Rows from block 3 of the text decoder, named by matrix and row number. Rows with one number belong to one neuron. Each number is 128 + 32 x the weight over its row's rms, rounded and kept within 0 to 255. All counts start at 0. Numbers have three digits each. After the name is the row's rms in percent of the matrix's.
# fc1: MLP up (decoder.blocks.3.mlp.fc1.weight, 1920x320), inputs 192-255
# fc2: MLP down (decoder.blocks.3.mlp.fc2.weight, 320x1920, transposed), outputs 192-255
fc1.1251 098:096105128152135097147184087158158157083173095095178127171168110178109126107128131132146096121138116054129093137119115129149152127115118101113134078072124129089153124085155162152134153096095088
fc2.1251 098:139104186105123108045152079150058194117152151157135164149185131154138117167156136092101132182136134197175132113155152153130101108191145159145108134118077068100137192057092147124190159171127118
fc1.1252 100:200173154147135124120134130100105167136102114181095201155075116152156129061115154162087158148118169091034158087161189109123130137143133130091107174096122155083075078081103146182085137095099113
fc2.1252 099:121081150140108086148135178113101127097149130134108132118060107091073144107156118107108081083141135170123118138122126117137168092126138164092063103135141098098125137137127147153111119115116098
fc1.1253 096:132200084167105163130146134185120093123142142127083134140111108132106110179179070149164141093135104176089136117161167134071140158112104164086122131148139180099096089164167124118134155108117192
fc2.1253 099:064119106089158140164086127106254099109136157125156163120142127112116113169145143176053106125152121065132112098154117150163129119144123080133093129130124052092121115151153127136138177160181125
fc1.1254 095:107126111110182063112125136116139135160123087132126152144152037113176105083134078149087133094104123155068124112109116151084116134045087155182164154132151124104187127073143144111129115119187159
fc2.1254 109:122092187015158121171153086168196098102113139117089143152133080066078141176091167101122102089179114127109090064095070108125104132110078132163136165139075125060123157127120170118135138106107087
fc1.1255 100:137089154101129091111126068161142138085086134083102133106102155147130150172094141095153208095195162151148124114041155151126094122149109139073081112132123080101151102110166069187151123112123120
fc2.1255 109:154130132098115134123126186141074106132149120112113157112130142116112181032118097159131162120146127088118163163122213090116155151106182154129111113180144146130099066133126093089118100097125118
fc1.1256 096:111109134125103165107123138139124090175083108173130111140114119178142149028097080147123145151084151140114069164079052073124099125101138157102117111098131160165145119122124081091167145093192111
fc2.1256 089:136125105130135116137097116170111114149169119132138116137131134136175120113152107147128143170109140139118114185146156078120154090127135125195141118097039169147144152094097113092114096154142098
fc1.1257 090:141099113161146102150130159114099102118115152105072170153188123167071131077131182122151111125168100118131157133143197123128082122178149087110089128114124121088137147115120128129145138056100138
fc2.1257 090:146185137147145085142166043118145150131112103070223163144120121130179146153124165115082114089140153051139093119115091169128039110141157119125132124117088080077097199118110139075140154089168118
fc1.1258 097:092117193147103080182117111138142139118088145121106075069085109164180094156097118161169106136118096160104126128146108197185162151154096120184121115105124189087129082073136083134122143095130068
fc2.1258 094:157152120150106117135132164125107195090119115110118100143123072155096118181137130139133102188110128102115123090122095138155154101076079077116125132168144110218153118156185161102097131088130148
fc1.1259 099:121115145106075153119134142121133152110137101166123170092149197092180124136144147125120103101115145141062098119150151108165145122159125108102144089096098077121162119174061106174235141111134135
fc2.1259 090:176100064123053105134175137129083133099148139107106150134189105098065102072139069120133102151178068121099118103129108159107133132110150152128054107168085205126154115159164083094134136139113158
fc1.1260 100:153146127123138128128112099149127124119100130101062125095145188146138147096152084135133098102128089146113099078112152137094173109127112152221098145133146099080170143152111125106124136116135154
fc2.1260 094:077123111148112172085109094195179102140126143088068114160113125086115131110155122113164093162112174117177125084116156120126155114091112171069162097082181126122109086154157129081116180123077143
fc1.1261 098:066103152117189141159083154146123155120052104135168092158101192077119096155172153135137150103143145146142115125107161057188138118159142126100118169123115121193135132179194098137154166085119167
fc2.1261 101:107141110145090127108118178156128081104136143091140118129151179175138103183122130152120132087117144096118076203096136043128131124117109131144141136125103150107115165152086160141143092148094141
fc1.1262 103:092121081060104082142091158102125106151112098127127117147064209113156160146142125124084142137125101090128138131153072091089103159110175124141135167134137132132152158141156178084146126129110199
fc2.1262 089:130116161109149162134092135107133154126123155108171161176143152157155169143117131140173119138145212161140134150130123086105079111174106116080085119188048099152112084158177137113131162205117116
fc1.1263 086:108093114109097135151134176116172136125122128109105132145135137139094107076104176115098187159143113067077118149140128132134135117136110133183132139105123139083125168134120182118143164166147117
fc2.1263 109:151088136148138148075083138155135113176140182135102120150208121112100103051163111111174125138088138161117163162107120152115144115093110141119122122173118163158131129108134158164135118183123154
fc1.1264 098:142179126170095068080148107147137154160072093141158100140152125162125132161151106081136129125165119158103124148140148106138108203143161149121124106104149093130099143131145192118066157143126188
fc2.1264 091:103150075134158111203169181137071095142138138156073122160129124147165129189139151099153113118158062089089120099119123077146082136165089130167154120121113166155114164138108150168183147096140075
fc1.1265 099:105139123158098176086102083193156065122112140145127172135127130087167150137165173064090142110169090139205115125161146129121130072108129116136163148144131117111162133162110162153166133198103111
fc2.1265 106:076113121150110157109164109093106143119140120150173074145094064155084136119123155088060094152102151080104124117128108142116083143170137165134104119161150169064101114118187104149131124066152156
fc1.1266 100:077121113130159137150100163171135103070141114111081123155177134099137126149151090165112067171125135116153110143061112130120151114096102109205150161212127136124128150138058104098216157113151138
fc2.1266 132:118109123116116111157108156156177132164171110111126102108123106125156121024117123092138161145138160137140129113117120111106136180166119129129116087164125180118060127086163152140175096123109095
fc1.1267 102:085090157046146141104113118161168165130115082168136155116136127100131119148118133119107143133103126139107159176087123118102048172075147133102155131106148154116053150149042102111153142089120098
fc2.1267 101:132183117085128100093117124192143157118134131164103122118103088163002128112059112142140136126104100096095113143202178153151212164160141123155128144153149193112114125114131139147121114105135108
fc1.1268 103:076124145174101125046068174143166156129139095116146173130148206065133135094141094119154083168108120144136165099123176097150133137096102140113183074115150108178101143126128081104078080126108112
fc2.1268 094:082093189160155127140154130142125160122101117100146157112127127111173133126106124165089141167111149146073121151160135148148137089145119133148130126098172091098055140113144137144134105149118116
fc1.1269 099:207147098148144160188134112098082154137113130089139120158142145184127141197115101151139182133126148084132092164097130122164104162120109170144171124159128135138170101176138120137140116142080127
fc2.1269 097:161115157142098097123153137091138145149103123132089125190078099087147126000097098172132133115102097078095111138164145166112143122113136167041070137102165134116144153132107115138140099171110155
fc1.1270 103:152144146100100154134063118129104079094067119101116130137128115134079087159150135092122185148140159167129105117151128136132109131092070133075114142185120104161118086107070095143179124073140155
fc2.1270 100:095140125093116181166162121105122146103063098153135152129159144122146138159136107131114121127129130172093151157148088136074071153110155158123143136134029089129113147162078101121169164114156085
fc1.1271 096:126146098121121149066099138123084081118086136107140124139119151149148219130123142141118093102119135199137180152041128096125126093162106189147114131091141101104112132080136117216111126129165084
fc2.1271 106:106108073134136156073130083167116089154171157130096204224109153063098080066149135144153148175154140160104154093091157152172137141180147101187125145117115076108116106070062108143183159073134119
fc1.1272 109:099112136089155104142119159169161112106133089080102162148158132141065115106163085137173144172145143192124118108104143107117117159108115106098131190091110092068111143091119093158116111116129138
fc2.1272 108:099228114089120081095170123120168100130136132131181156120152125122073136135093146120060124184153073075188074109150089168094112107134135162105115136101221150071103151101102129148133101110136125
fc1.1273 099:075162173112128098190106176129134118090152166157153146135086151159103140158151094095134104101134126153154147151143168154113076178161134087106079060190085165109121171126102175132071122152099123
fc2.1273 100:110136086109133132195107075160125111152090144154142125160105094160135088053074116086191123128137151109128109127114157119089148118079164165134114141179136211100150110120103092103160067147112189
fc1.1274 096:103112119109131149167155122129107065093162117120129127107097128148091152108192145121170123117148141168125158139148129115121087156124081124113161122114112144162115166111182086132188114133134101
fc2.1274 093:114132127093168140091106076132113094150139108144182160179114105129133112194069142106143110167087122125127163123135098118132208131106151090148125130149155154090161088085175143166144096124098133
fc1.1275 103:161117084103157128118116161127126110161137056091110105050139129109093091152099063117151124164155095140138130134123153130102167123093174125199106093177166129113110126132071123197170115109106136
fc2.1275 108:080134145108106122131045082125154130126184155127099139122138104080155134064081151111136165094153137122159142122109085142080139136113123123120086106163144137135033051188134106092123096132138104
fc1.1276 103:131167146138125116139143166135097178145135157121136132116154145172111128155154139136094105138131106122095143145103143066114125163107181115168071178101048161171184139143174067133145129118098100
fc2.1276 099:166126103139192121081165167153074186153115141117152145103135159109178152114069082145102136111149126099081169166125125092128137153152178160182113177144126059118130122124108160133169148138112128
fc1.1277 099:107115149114166143136128142161170147144116110126131184119078140151130097131128187121107101112073085183125091141085097103111158118145137077152111092102076053051152115112117154112153151143141133
fc2.1277 093:146133095090128148145135129095188100116122116129102139105179118132103111096102140176072128141094093079130144148122058132153164118134130157129127120146183127106116138096156100142135122071122125
fc1.1278 099:165146179161125062148125126132129116078097092209110100110083114130122097125106117143076113093060140165147144147152063115128160223140083081071128095041128107112129160093171189169146154090177144
fc2.1278 088:065164101133164145116147170124219151101106119150093182119120125113109174161116143108149118150146109104143107125126158139154162113127148159153110133126137110142134152108208133105148117124140113
fc1.1279 099:165148118072098163148128162213155139104157092101085129065135136181110146118148088175175123142128152171114076090115111146124173071085079105148173160137128117156135107151178134117197120124098137
fc2.1279 100:115062153108132128146118142162147144123119139086173140116150140170131142057093156122111178130131067155138137160092156154144148142119129080140106079127101125082121153161175141143125113113160135
fc1.1280 095:133104135112124116169120110074090131135125161140110075096099140113140087183047159161177095131086091136157100127183106130130163112192118138173071104136151142165143135110113116094120185132160196
fc2.1280 109:133129151125131110148137159117100148100108118124136123140159127106191112105124156093168161076100089129123139065155129157114115184138073166121118115162137158142120152096124103109185126171153118
fc1.1281 102:142085131132132166173103090139106105104151139112101153120149159096067119116093057110120149122127022104098114114128094165160151099122094102120132111158150135053119131091095087111123102167176128
fc2.1281 132:137109122064099084148114135162143166156129128114130126122125095143098136059109149109126186117124129096155123122148143105091167197106118122096096124125120150156098149128091129120149112136171115
fc1.1282 096:136093093136110081152091070103144154084191128126146161158111122099094155072116113140063145089128133158150104142073178123102178136151185077162120131176114160114182081099095139160119140135117094
fc2.1282 099:177067132125165138096133150104157139142073098148118116135095159129078186127109187134163123126059143173183124132143138123079125086179130188176128160115090076138102120098161097129130143133104097
fc1.1283 100:143118133135181149142177173101071173152098123085116148125148150146148197081135085164139074077093091094128109096117151156105150119109122123106081091178145145038130127107194148086136162131148108
fc2.1283 098:153131135148095101120160095092221141139111128119127097112120108114092125108108135138133111144125162114113115095103161123108142144103180211172137147060080100125101192104115129144131104105084164
fc1.1284 098:168122162104097161138156169118157172143065152131107094143107154152168185109152158124125147169128107141111093118053130155132115170138119138158153123181142169144146104158124043106103089150158127
fc2.1284 086:115086111138140126181090153092067098115128135174075196161172114092144171137076100102099149135136126162161127114145122184135180131076108152115144109118080126143130163139186122117151136117114082
fc1.1285 101:164176127112123129137136160114094149077098169112093144082091160161131130106139107144091128115188170198168145115104085166160119091157173159134123124173082151116130136159113128169071080198159133
fc2.1285 108:109123153129061110067083075151129076101129125109120094109121137146125198101126170114121181104130108195116045147190123120137120138118143111146101125114191151136101110118082137100107129169114143
fc1.1286 103:158074077105142139143114114164157101092126065185109137153159126175166153140179149120147158158148151144154144102131077109095155114086151106193160136109152116141157113123117121166178115188109123
fc2.1286 106:110132154103114136104115133121123140080115171109117052140179157179100141128086127088114139107153148102112124132168055157109145142131109085153144138127170102142103140121127099075104216117149116
fc1.1287 100:142109136137140121134089115144114140120150113167124158175060149101103152205074109108143117130137048162116161167175066129077097141137096137098149150144112111153192146115105127110090149145124128
fc2.1287 088:032102051126094079114136122165154200105147133140168175121149121176159104096109147139155109122123147142085141157122186180111152128105127150102148120172084105119155191141148130093121091150133074
fc1.1288 098:134163138150096108067106109139133168144096115093104100113160141114117138094128127109109105120089150192137111110120150122145124111097116140147123140123126143113155140120099111124175126172111110
fc2.1288 100:134149148133154152141089172145148165123179166166154067146118098152136113161189140113055175185157178157157097108112158100121116124135112171166111119153190127199100197168122088119132160075145148
fc1.1289 101:151099122137098121127081168094112065178119162123102085107097135202118098135203108186107103169136093096159127184121130130139098130120135122155105147135145137169118138094157183103115077094129150
fc2.1289 088:164097085116145109156167113100089122110138110131155123139151141166214117107154137191194133095171139116117097105023094110134054109078133152106074081149169115116114150138106150112096155108091184
fc1.1290 097:188111160126067091123100086198092159145122173150133084107078114050181158125138094129089129153151142134150127110078147154101145166147106157149082127124067142139144117138175030162110098122139161
fc2.1290 088:120110104122129168161083136099084127089145099130122175140098117135047122190156135122187112155121120154164145115146095097117128132111167114064174140099170158133119107091149108058093132166109111
fc1.1291 097:107123167154106100158110095148135135107130149144085179095158121100146095133157119157149119232191134110115090118179142095090105116135139205119142141110102128138145094179125170158111112158159104
fc2.1291 112:097087133209163205147114113098178128131178129150114142122038109158156097124121072088062092176123117164135118128100077131106137075042125115119162160121188102166177138145180119154111117119119140
fc1.1292 105:144108145096165105107105126129080148106119141107136047116122174083136144176100104156136118148106154148084120147149087080124103120087131162172131085182120140101130121155130104053092162180118201
fc2.1292 102:044074116151095174141158142104055208109113121122062111148063166176208139130090078121172149133134148121080186112169099106135129097104120198097175148153168093092084092138128121132202108158135116
fc1.1293 101:106125132142117117126130119097124132126133117168048089108168084148188147125149100130100178181132130089106163066147177088143105125127128181103115102096146113150125118042134128091144106171124119
fc2.1293 108:031199202143143116138079101137116089102129103115085122079151127135135117118111150072136109176119115117139115090114120132108192098112192089121110116126144061071091120189157117136149083175080152
fc1.1294 104:137126112145130169139122149075159100128154111130133138114150110113188133144129104133139149149146180137114179097151162135108152083149128154094137172101113076147130111132154158122147154144092131
fc2.1294 098:106171174111108153124129106114146129138199121094123174180066146110121084138131102123067132161125093124123103192103171118128109114081127162163180129115161092166124114186101139107116088162085135
fc1.1295 098:121156166106124102149131160125112140158131111149129125118127118135121091105150152144143082111057174155139177154046122061102178113146155136070144183067090189185047087132130188180147152090168132
fc2.1295 100:173136152121192094130089111173120060103180126140128132147118139125194176148131128156070113175104115183157083159110156110115139101106126099142104159182121150137127131144078125168141154092141185
fc1.1296 100:163143148121120101104137091106104153126130114154147122079107156105127094140146138111187099128187128123122172133153157180105207141121053147223098137083093128119124127118113087129108121146080139
fc2.1296 104:095120132118138136182098139090102161155173083151117111117110114135000169161155168087077118167114147096171132097080110162121125116077142120136084126219122128154175136173105081133117166138194087
fc1.1297 102:145107077119130074111137108147105140125112161191133134153074155085115086156095126152196069156122131148173115144128164156129168153123161143155075127142165095082140061154209138146070105138125164
fc2.1297 096:114085110154130134149141108153098127141135158117084125088107132115147115118076112093122132138150170106101114106159157159140146138103162125143082098147081129232177099111102128112106113177149128
fc1.1298 100:100171107123106193094141190110130122094124102153081165098178119117097162120178128151063118149129112119098074146139128104060152104158079155135168108060153089139190129067124140101160146131129124
fc2.1298 110:158163165127121085120162109185115090116143125148112106142105077125108121092142088134118154190143084106132182132102114135086086172153133078151105112169113110085090113103128107149131166152101044
fc1.1299 097:146155178160137133139084150161128152085107141132117172146129177157145129136170116112157101146112067082113090117154039147097113132204121157131111118112147148154168137155103155099149071184117094
fc2.1299 094:146179126098154162081088141146120109136124155105090132088124158113137125135146141164124187060147155086061133123093111156089247134201131098162137156148169134123102144106115111130094106123156119
fc1.1300 100:123094116147103164132139134101144123141125155159065157103141077122094044030142177134185176126133189169114129169163133159084138119125114110143143116110099187086155080118087104098123168083124141
fc2.1300 097:085139158157126062110132096166082148143073143124144172127195184105142103160184163104154107176132107119136093151160087144105147128072136075123126123101139099140127191110165113134139125074131123
fc1.1301 103:138091083145107095088108142121078148154087157119093174077150077092151144142170124120153133149154119135154112158079105085186090129111151146105178146118148187157062141045112123157129159147097059
fc2.1301 099:120187175119176118170164154096234142136120104103158120148127153128159098136055119124209112046159126132084098124165147154099172098098165102118079145111090108183096172131131128145102094158144092
fc1.1302 109:116143128109157150131161115093111164106167101149137113122060216131135107098189163151177064136156154101117090154105111103074152108143094121128082135178170112116177105145162125185122138163203154
fc2.1302 098:134097124112113102157125149165147151093138140151120106098108121101180110121162139135095141084115090064174090119149097105095122109110108115154148173126050161082105141157155110081121110097077102
fc1.1303 098:163114145143093138114118145123169123152120158181107066121081116100088096165100108162183175085136125193076163135108153109105102100136055108108176074118148192089204086106124116075089135146146108
fc2.1303 098:085110161137188082193134190156097106143128146110109093122111147158122121143053176128085120137148104150050160138091176148108091102075133122122142098173096141137084061074101122179129065186129155
fc1.1304 097:105150060134210122122157137110144152075143121124118131122122064105129163138120105142101144129139220156080116128055169110120142114148183090135157096097127032156083160090127134140099181142074156
fc2.1304 104:131106115074141106168117066158184156094110158127101089117152097111117125088087152173108112171099145107061106142115118117124165153171107130202143159169149130072088111106115156092125185079093166
fc1.1305 103:128127140176174163120125117135108112150080132121176153108100201156093117093140109111184060130213091140155115103105127136137139100095126204144113149116143088105089091144137139085116100087124190
fc2.1305 102:109118097134090163181154102110115121120123140104142139144146146115126093144083086072127144151136097108102135148111127145104122153162180115172125125161103112189156103103153126125133094139155098
fc1.1306 097:106161159160121205117077115165178125115124120196104143091137130118136122128150139161086184151133143072174106155191160027108132126110148077115127120168079068155125136160115106115116118116130143
fc2.1306 103:094101121079195142139080121100141140152079129140114074060121089104149134120052130154042131117142159154093143150120179116137088070128171121142092115190138111111080120172100116104125124053097141
fc1.1307 105:127118091143142097143141139110152106136115074104167137160131113172174168091173099092143178145140142090195102077169103089132105147106149167124161088101079147120139124115158134171087165128119120
fc2.1307 105:097093090106135155139233057080059139097110113150168127104119101105250116109125123114152132213112114190134160142143146131124128131087109114156127099179020076149138149137134148149136130143138099
fc1.1308 108:147115137135122128170165153106118087105106191126122112174137111087093080140091138202148118156104115136173144125145111135126076108132179139170177140113121175165124140088128143103174085120127131
fc2.1308 101:053113116098097113130108161126084167142135100143145097197110145179105143100142107085152048120146134125095164197129151142163164094077139057126127130072104171158113150151161134094099075142061199
fc1.1309 099:108117139154067168120096136136129102123090161157135157161150132168120078128114123093117084151141114079089157195100140146211151127138113139149175117087152104126170167122163193182161150130125140
fc2.1309 090:109090012118117163125156162081061115122092135117092071118108133098170101124105167115138109163111202161120170093117152177121182128138134162070134140030099196188089119164170126107124131144147138
fc1.1310 095:148105145120089120102123149097145141149174127215138130159132125111102083132132115097144120124064151122153129135137136130078138114123155130128093167135122151052111132081125100137168129169102129
fc2.1310 096:143116114165128123148165138106131118138154148120177131105148120099151089081206091103136137121131133131122131148091155156146128111186079190090144116109135160108135136144141131108144107093079132
fc1.1311 103:158117110141126110139116148133095090139128115081113138099164083142099125122095122157120212158148155125162148149093126139103171102110155121145128187152155166141145155125072156158129097093089159
fc2.1311 099:141100049162192119193060148141132092090112115138111100106080151131143119095111112121108109115162080124096127153151166140114150064117150088190160087111146078134106114140138132173122170165085106
fc1.1312 101:144153135131101148122147153077108134129190179129077144163178088084164114127134149153150133142143093170079127048097126114116096095137125109085111078134093131142124144168097084147156143150114153
fc2.1312 092:137148119113058119101101111128076098120122121103190092134128116164082128048115129088088080048161123078109149101111117187129124158030109157186113126106204132112122166089102139151099114171120156
fc1.1313 103:181096161104141094119106100124143156082098145114094128116133184167109108123141129146135089147178151101138131137127131117127142191146115190065123187075161131108120117115114125185115071106149101
fc2.1313 100:168123135152127147135100073112065041159174124106088126098094132121182109145130115142072120166103127094141131154050135120118144101114159162130096135144184142114140148078135148105116079097167180
fc1.1314 095:163118125121131106135117149146128146160153126175108159117093081120142160133181083094176100175161194096118103114150155137074123163137096119156117144107148078209127172132141015160111150148147145
fc2.1314 101:077077130159114114145163093186044087159132139153136147156115139143123145109162105083165144233119094144149117125113158116126139118118127062126095081092109115110109157129095103120107160094164150
fc1.1315 102:192184126086185133167087163093143092183085163170101155133089094128102092103191140134140115115085127129129101105082185170115087160068155127177089076150073096140169150120075122112128108187089124
fc2.1315 108:147114106127149168111145186141148117113106111138082122051095156090195152162140162084105075115073131108179143110107125125143065111118109179119156116190165130025133150159130136130199132171150162
fc1.1316 104:098140195080152107118110178149175137106126118153139159127171110131119180116096158212201096179121116081125121151096157149123097120144129080158092120178138057173108091065119112067184073190150103
fc2.1316 098:065127139144130159143118127172173112141071140158087179181082160136080111192101109072084109053126090151130173120129152106134137149136075120101089114120171147167131164096117149133107131191175150
fc1.1317 096:131169107101138113159199163163128081151128155156101136176162127142140169097139118157060122147134139179122132090165100114093152156111161134114128129115127131083117180122078160109083106117111099
fc2.1317 094:158177118148089068125144139164058122169150126131077129092122138161091114111130128109118117148157130125153114129122159053118114103048201126179097158116131098122124121125150166117138109046124079
fc1.1318 103:172156163091150108108144122150104120132122106137152149108167084169111102073125107180192112112169088106110117137149121076153167134144157153129123108107160140135114125150138200077119140088161110
fc2.1318 103:172126135132123128096164089154182223141122108109111132120150185149113119167063071109060187109080141179148168069108140120095119132146114145121142132132181139106111117101169140063117133125085111
fc1.1319 099:081140103083230156117101133167092113146128158140123146106132138160179131171148127173166173134151124135151098137117164082101157115120178143173135143088105154093124116088172067126103103141153120
fc2.1319 095:187108182081157152164149136137115103093125100109104210106131112133108103130145103128122109157145081151152145183131182153151095121115125103190112109111150147145108142099156132102134124154112152
fc1.1320 098:186108152178101090132162144130070092164138118095122140137142128107169130075152101094136099100170127116130125115136144086154097131115147164151108103068157144126101089161165075157101088106136101
fc2.1320 096:152131134130170142093156031085139142118128100093115152176108160165111150082110116114156133100148118140115140202067089150129133092106125167144158113093137119135122188092075149117151092176054108
fc1.1321 101:128119159145168065135092140125158109083149142150097120121096122089125056097113142139107105137121171082123142123155180124148089131204127180137130144156077144148154187171166129097071102111078155
fc2.1321 088:000132124145165114100063117134186173120145167140207121110130078170152127168104133123117131164170133128123144081107063139092129091153146079089114158113171141092134122105134137108118099107136118
fc1.1322 094:087121126128125114069129098096137064137105118145117086098122091114166098127171128175159111166134193122074209135125115118089131116111170080067161121113102166160114131040151118135118137149146144
fc2.1322 095:191101086133131105129095156147131193159120085119181129194134168088181162146154145116131115112197100046074093161105153105129161142086146120129085107134065108069117080180123134104162109139124111
fc1.1323 105:172134131151141085125113157126092121059153151093100140168152087115158099122152180124132159161073131122156137091080126097164141121160159139145124125115163119162121138098087174117134085195102064
fc2.1323 105:119160146101126103141134084146250124106140131109099089158065101117163119156155119105065163176171180108196202102186117200128129111140150107170151110149131141167145115141163174120137043107131171
fc1.1324 100:100139124111115167081090183082137126101119144107063089121082135058176112103096145117115121127153113146115096086141138112133094084111073095118086094101129120127152152103188171097143123111124100
fc2.1324 090:175143122163106134162113098137150155095118128100144104117121151145147108170146078158182095174143113151168090111146126108112128139106151142114168150139100104153120126187127138148100111081180124
fc1.1325 099:139119116162173131139098163106160139087119139149115188129199164113076095160116150097111150171128187121155115122183116160104130143178153178048133118112176144160147114165110172093102124116138158
fc2.1325 107:157089109148144130103151184160100115121126111126126172110161163182103091073046113142097069116114145140110108092163174128137123171079108148105061126128155140121141158107086139161138150106092130
fc1.1326 099:157174156103167150079120112068158133148086098077143071112099143184167104230100108167119167142088095126085139087204181137096110047153119131123141187103122206122081095140126152097126102099133106
fc2.1326 100:104143105100134170139114107078074143099113125150106164104141120089116098150139091076144135107124141148106115150158077145161132118152126089130091118188194103104096140163084156094119089208141107
fc1.1327 099:155113143168102105153102078151179167117086116163121126113124095120174111093164073151115138060108133095111184159027134198145120140123120104105162135140157122119091103117138030139122137167105131
fc2.1327 097:123123145159105104087153095128068117119136116122153107122164136120153128132112111123148138111142173134119099111140125133095170141085154113130105153121065163174148147150068147103138097170104079
fc1.1328 102:161095109124106170086191066171091140149142112139168160020108155136129111127112139175086136125164092158139086117152125150150105111085118150122129095146126138126125144122144121122139094046142110
fc2.1328 094:100182103157142113152133076148115120114162158162099139126107145137117085170134160103209144139151099089153106131078098073085095104150157163119197120153168150159115057160136114159117130119147155
fc1.1329 100:112139136104114083103109148155068162171083108140169156136156091107052109136106086147117087095147149141098136130109146129149111209149144151170156113153151088132132082122136107125171138153182149
fc2.1329 098:156126120137150089109131131165181192140119139110073107110135078117150080208114125159170126060098121061123100105118127056110162084067174161129149164172139143129133178077161101136128126136096140
fc1.1330 099:161129134117123185146160133172101118164095172123100143116124114094121123178139123056130076125159137173116107127137130099100158189112118140172168083115153138164103147149133123140121098108130136
fc2.1330 100:088149141176174204167138076109119117144145101178085149115124138132108101109125046173141089111159101104076139132094068100147186126156151050086077134121103118139126096156129103153151132137122130
fc1.1331 092:083145140125117077140140103132098112183140124195143094064089089092141143089107152088106114062057171158122095086129076091126172108168125158158149141133097136147075109116185203100108105121078121
fc2.1331 092:138101099080128102141090114168111151140128156114173070169128133146188093138116123055099134220136080199146110116163100105096010145099169093068114162186124137114145084150115112113129165145145104
fc1.1332 069:127145118135134140133102127114135134143076122164129158113146161172142127111110161136132101118098112054103112126137152155138091103099091091108141109134069131105177114151091131095145121138123097
fc2.1332 076:117062106170146143124047106105171123159106164128130125131234136131089097069150114118175148127076098154114150129109144092130168161132117165076129076140158171146128088082127116123130114153134138
fc1.1333 103:109134144131119110090153147170143133137072175186209072108121114162116126187083107191123158112199150165138149145110102125166095120104212141100122105177151128117140148176168093142152073155107110
fc2.1333 101:139080072113110149136106147123148152063129148126064174088132169149083101115111182127171115142124038173119168114185141119160110126120130107095155157155182099071123068119146154110138138119093116
fc1.1334 097:141141079072140035155157107121159084161084146164125127147157079085129129123109149144112111103105135076078149138104162114167185107175131139122145138064114153115168119115097149092137213106169076
fc2.1334 097:158048069153160171116124157087181049151111151117082131134177130117083176112092096068106081204088154145093114134136117156079102132159141133151112106097193126128145105116109123130121160072082122
fc1.1335 099:129144107168156115122102117113176118097068090109124139114211135095092109168136093125157124149109123137153130121080135138154162108108075128114183070124066075117121144094157117132145150113096074
fc2.1335 115:126103151073113165123139114148111107055072152132155140131191072109098161172080144136117088101127110151125117057092163119130137179124152143145116146099097140098131146172163167141068152130134137
fc1.1336 109:152095121123114138107087110094135175079101093136080082146119165122155107126103098119128118153122161093186085117104106126133157165143140151112133096125089124137178153133125097174128115145111143
fc2.1336 101:191060107128174155124125164059113099126093123116209135160122133147133124070071164111017145159092141080117128111134157180166117096166135181121112141097109132161152169096171088137159136051176084
fc1.1337 106:144080115163146133172140162105065150194118137129131130107132161167122106098166187138157053081096170156136124123140117190107079167153140087098116125133173101139145138168086166076146164108133132
fc2.1337 102:112096086178176156117072154128079182142108127127151150129092120168181123101149105128122121179126078168143076149108072111151128118163105150144119141076186150151127184156168148134147097109130127
fc1.1338 090:144179109105120068154120137124132088204115095121093102081152114108109188127125075125125122130133115139095108083144152142084033116166110170148127122112146123164122126134173165134099134097137138
fc2.1338 089:144224111138142110101144106103135129143143121157132174108176135121176116123139071145231152100103198111198105157136060114122159130205170128152154126164045087099103048112110141142096126182108115
fc1.1339 104:163150113166142165055087118099186116158075063116105192127133110131121074085146142138127113139133082147116143159103136098123149149205062157097168152122155139146123122145165135147150194060125104
fc2.1339 097:078101168153197185147124120086095190110147151110061131121140121115118115143115162169125095199135170090109190128097178146160143148103069114106096159102122124127132141173130132148154150116135102
fc1.1340 103:162098145099128098074150105180130090127157171141120104150131178121113123170175119094156144104165124146160130174147149115120140118110106174181075144103133145164134147140084109121120062087115147
fc2.1340 112:101149092150164225166191136103185204112152130142076072128049072159079094138121193131123144127136082116145122141135136109131129062101157173125105101138163080154133141106133116146094122170164184
fc1.1341 101:127168090131054119165131155073182112145172154217168184119100127119146175117111076100142154087093161177167142084176114155140154118184121099157148142124122155085070143135136129116120149133043160
fc2.1341 099:148105119118058152142115102131107091108151129170090116098101110119103099166140115077083094207075103194119139097153154145119101136156097115119090117100083079119109098144151133098108141142072140
fc1.1342 107:126130102176062150124090071080138154154162067125107154133198134103071134127099106131111160110109131089161137150150067080120133176157120152099096092117147151149126150166114142083117149146060123
fc2.1342 103:104121143079129104145092158135092121154127101099141133132125100125113149115118129111182163158125142091090153096161099183100127146173130131103078133129101142115123162131087136097123114139092049
fc1.1343 104:151125107135126112131163126128090181109147095085050165139179184182121172132143104138092107213134166111129136097133123171163112092114134135110141127104115162139169152130152106122158093133110193
fc2.1343 094:125211193116177126102119173097115079159114102124157038105101135160173106086081125068135119141127103107144140149094139122086161127115139152128126124120129146110143139142137116124108111088128105
fc1.1344 098:141116159122091084119071105121103132134167133049135155134091113163193162118111142152112152154093122093158100098148118172096097121140047100142167147163117123108136086059139051106135145058172150
fc2.1344 100:154121177102175125096102152140125172130123121111066101124128125107104101184125177129090159180094133122120163121151046158135126109115155148136118145134182081148117115096133068112105182139160110
fc1.1345 103:120126186147095121138096126128182189153133135158126151077119096141167134113115113108133121109141116110126152151139132093045152152170184141086116107126098102121097088172133133168176122140129077
fc2.1345 095:177065087152135182147156255154213102112181139136138103137121133113178090132205119164065132103132118165163112121129101141117044099125123207118119139124113149125113136132151121164130177181123161
fc1.1346 107:127146098089131153068127120090094116128137104123111148140146103147187149121060097131117116119094148085053199143111124146137134172192062109085138064122121101095142138151160102150128072112094139
fc2.1346 102:080153228127174117100131130053072148092103159154184147162100105161119144137156121153090147147145177100129126120118114085167156143101126128180173132096020203089149102109192138122178113153093132
fc1.1347 094:161124126160101054116108136193162067163156106141131080084167183131106097050097164090080101168120113144144117163109118122163116099096169150153101079104126155110167102110162187156163113170138129
fc2.1347 093:174129058143142109093107153101125136152152131122135110092097073106157133128206135153096146180142027097065128154158158111168084152159146124127099182169119135169088099126147127153135103077112187
fc1.1348 108:109094101088162143130103071153048156148134128127124124151128198132158165196132139131091142076081066081130102097084084100087126156131121159100089141091146159100102094130148052141177118097127122
fc2.1348 102:158170192123108121122148165114095121114131120105103143068074172081182147197138086107157165131163131121220146181140138158138147134166177059126099142102139122147114157151096096128126110157147181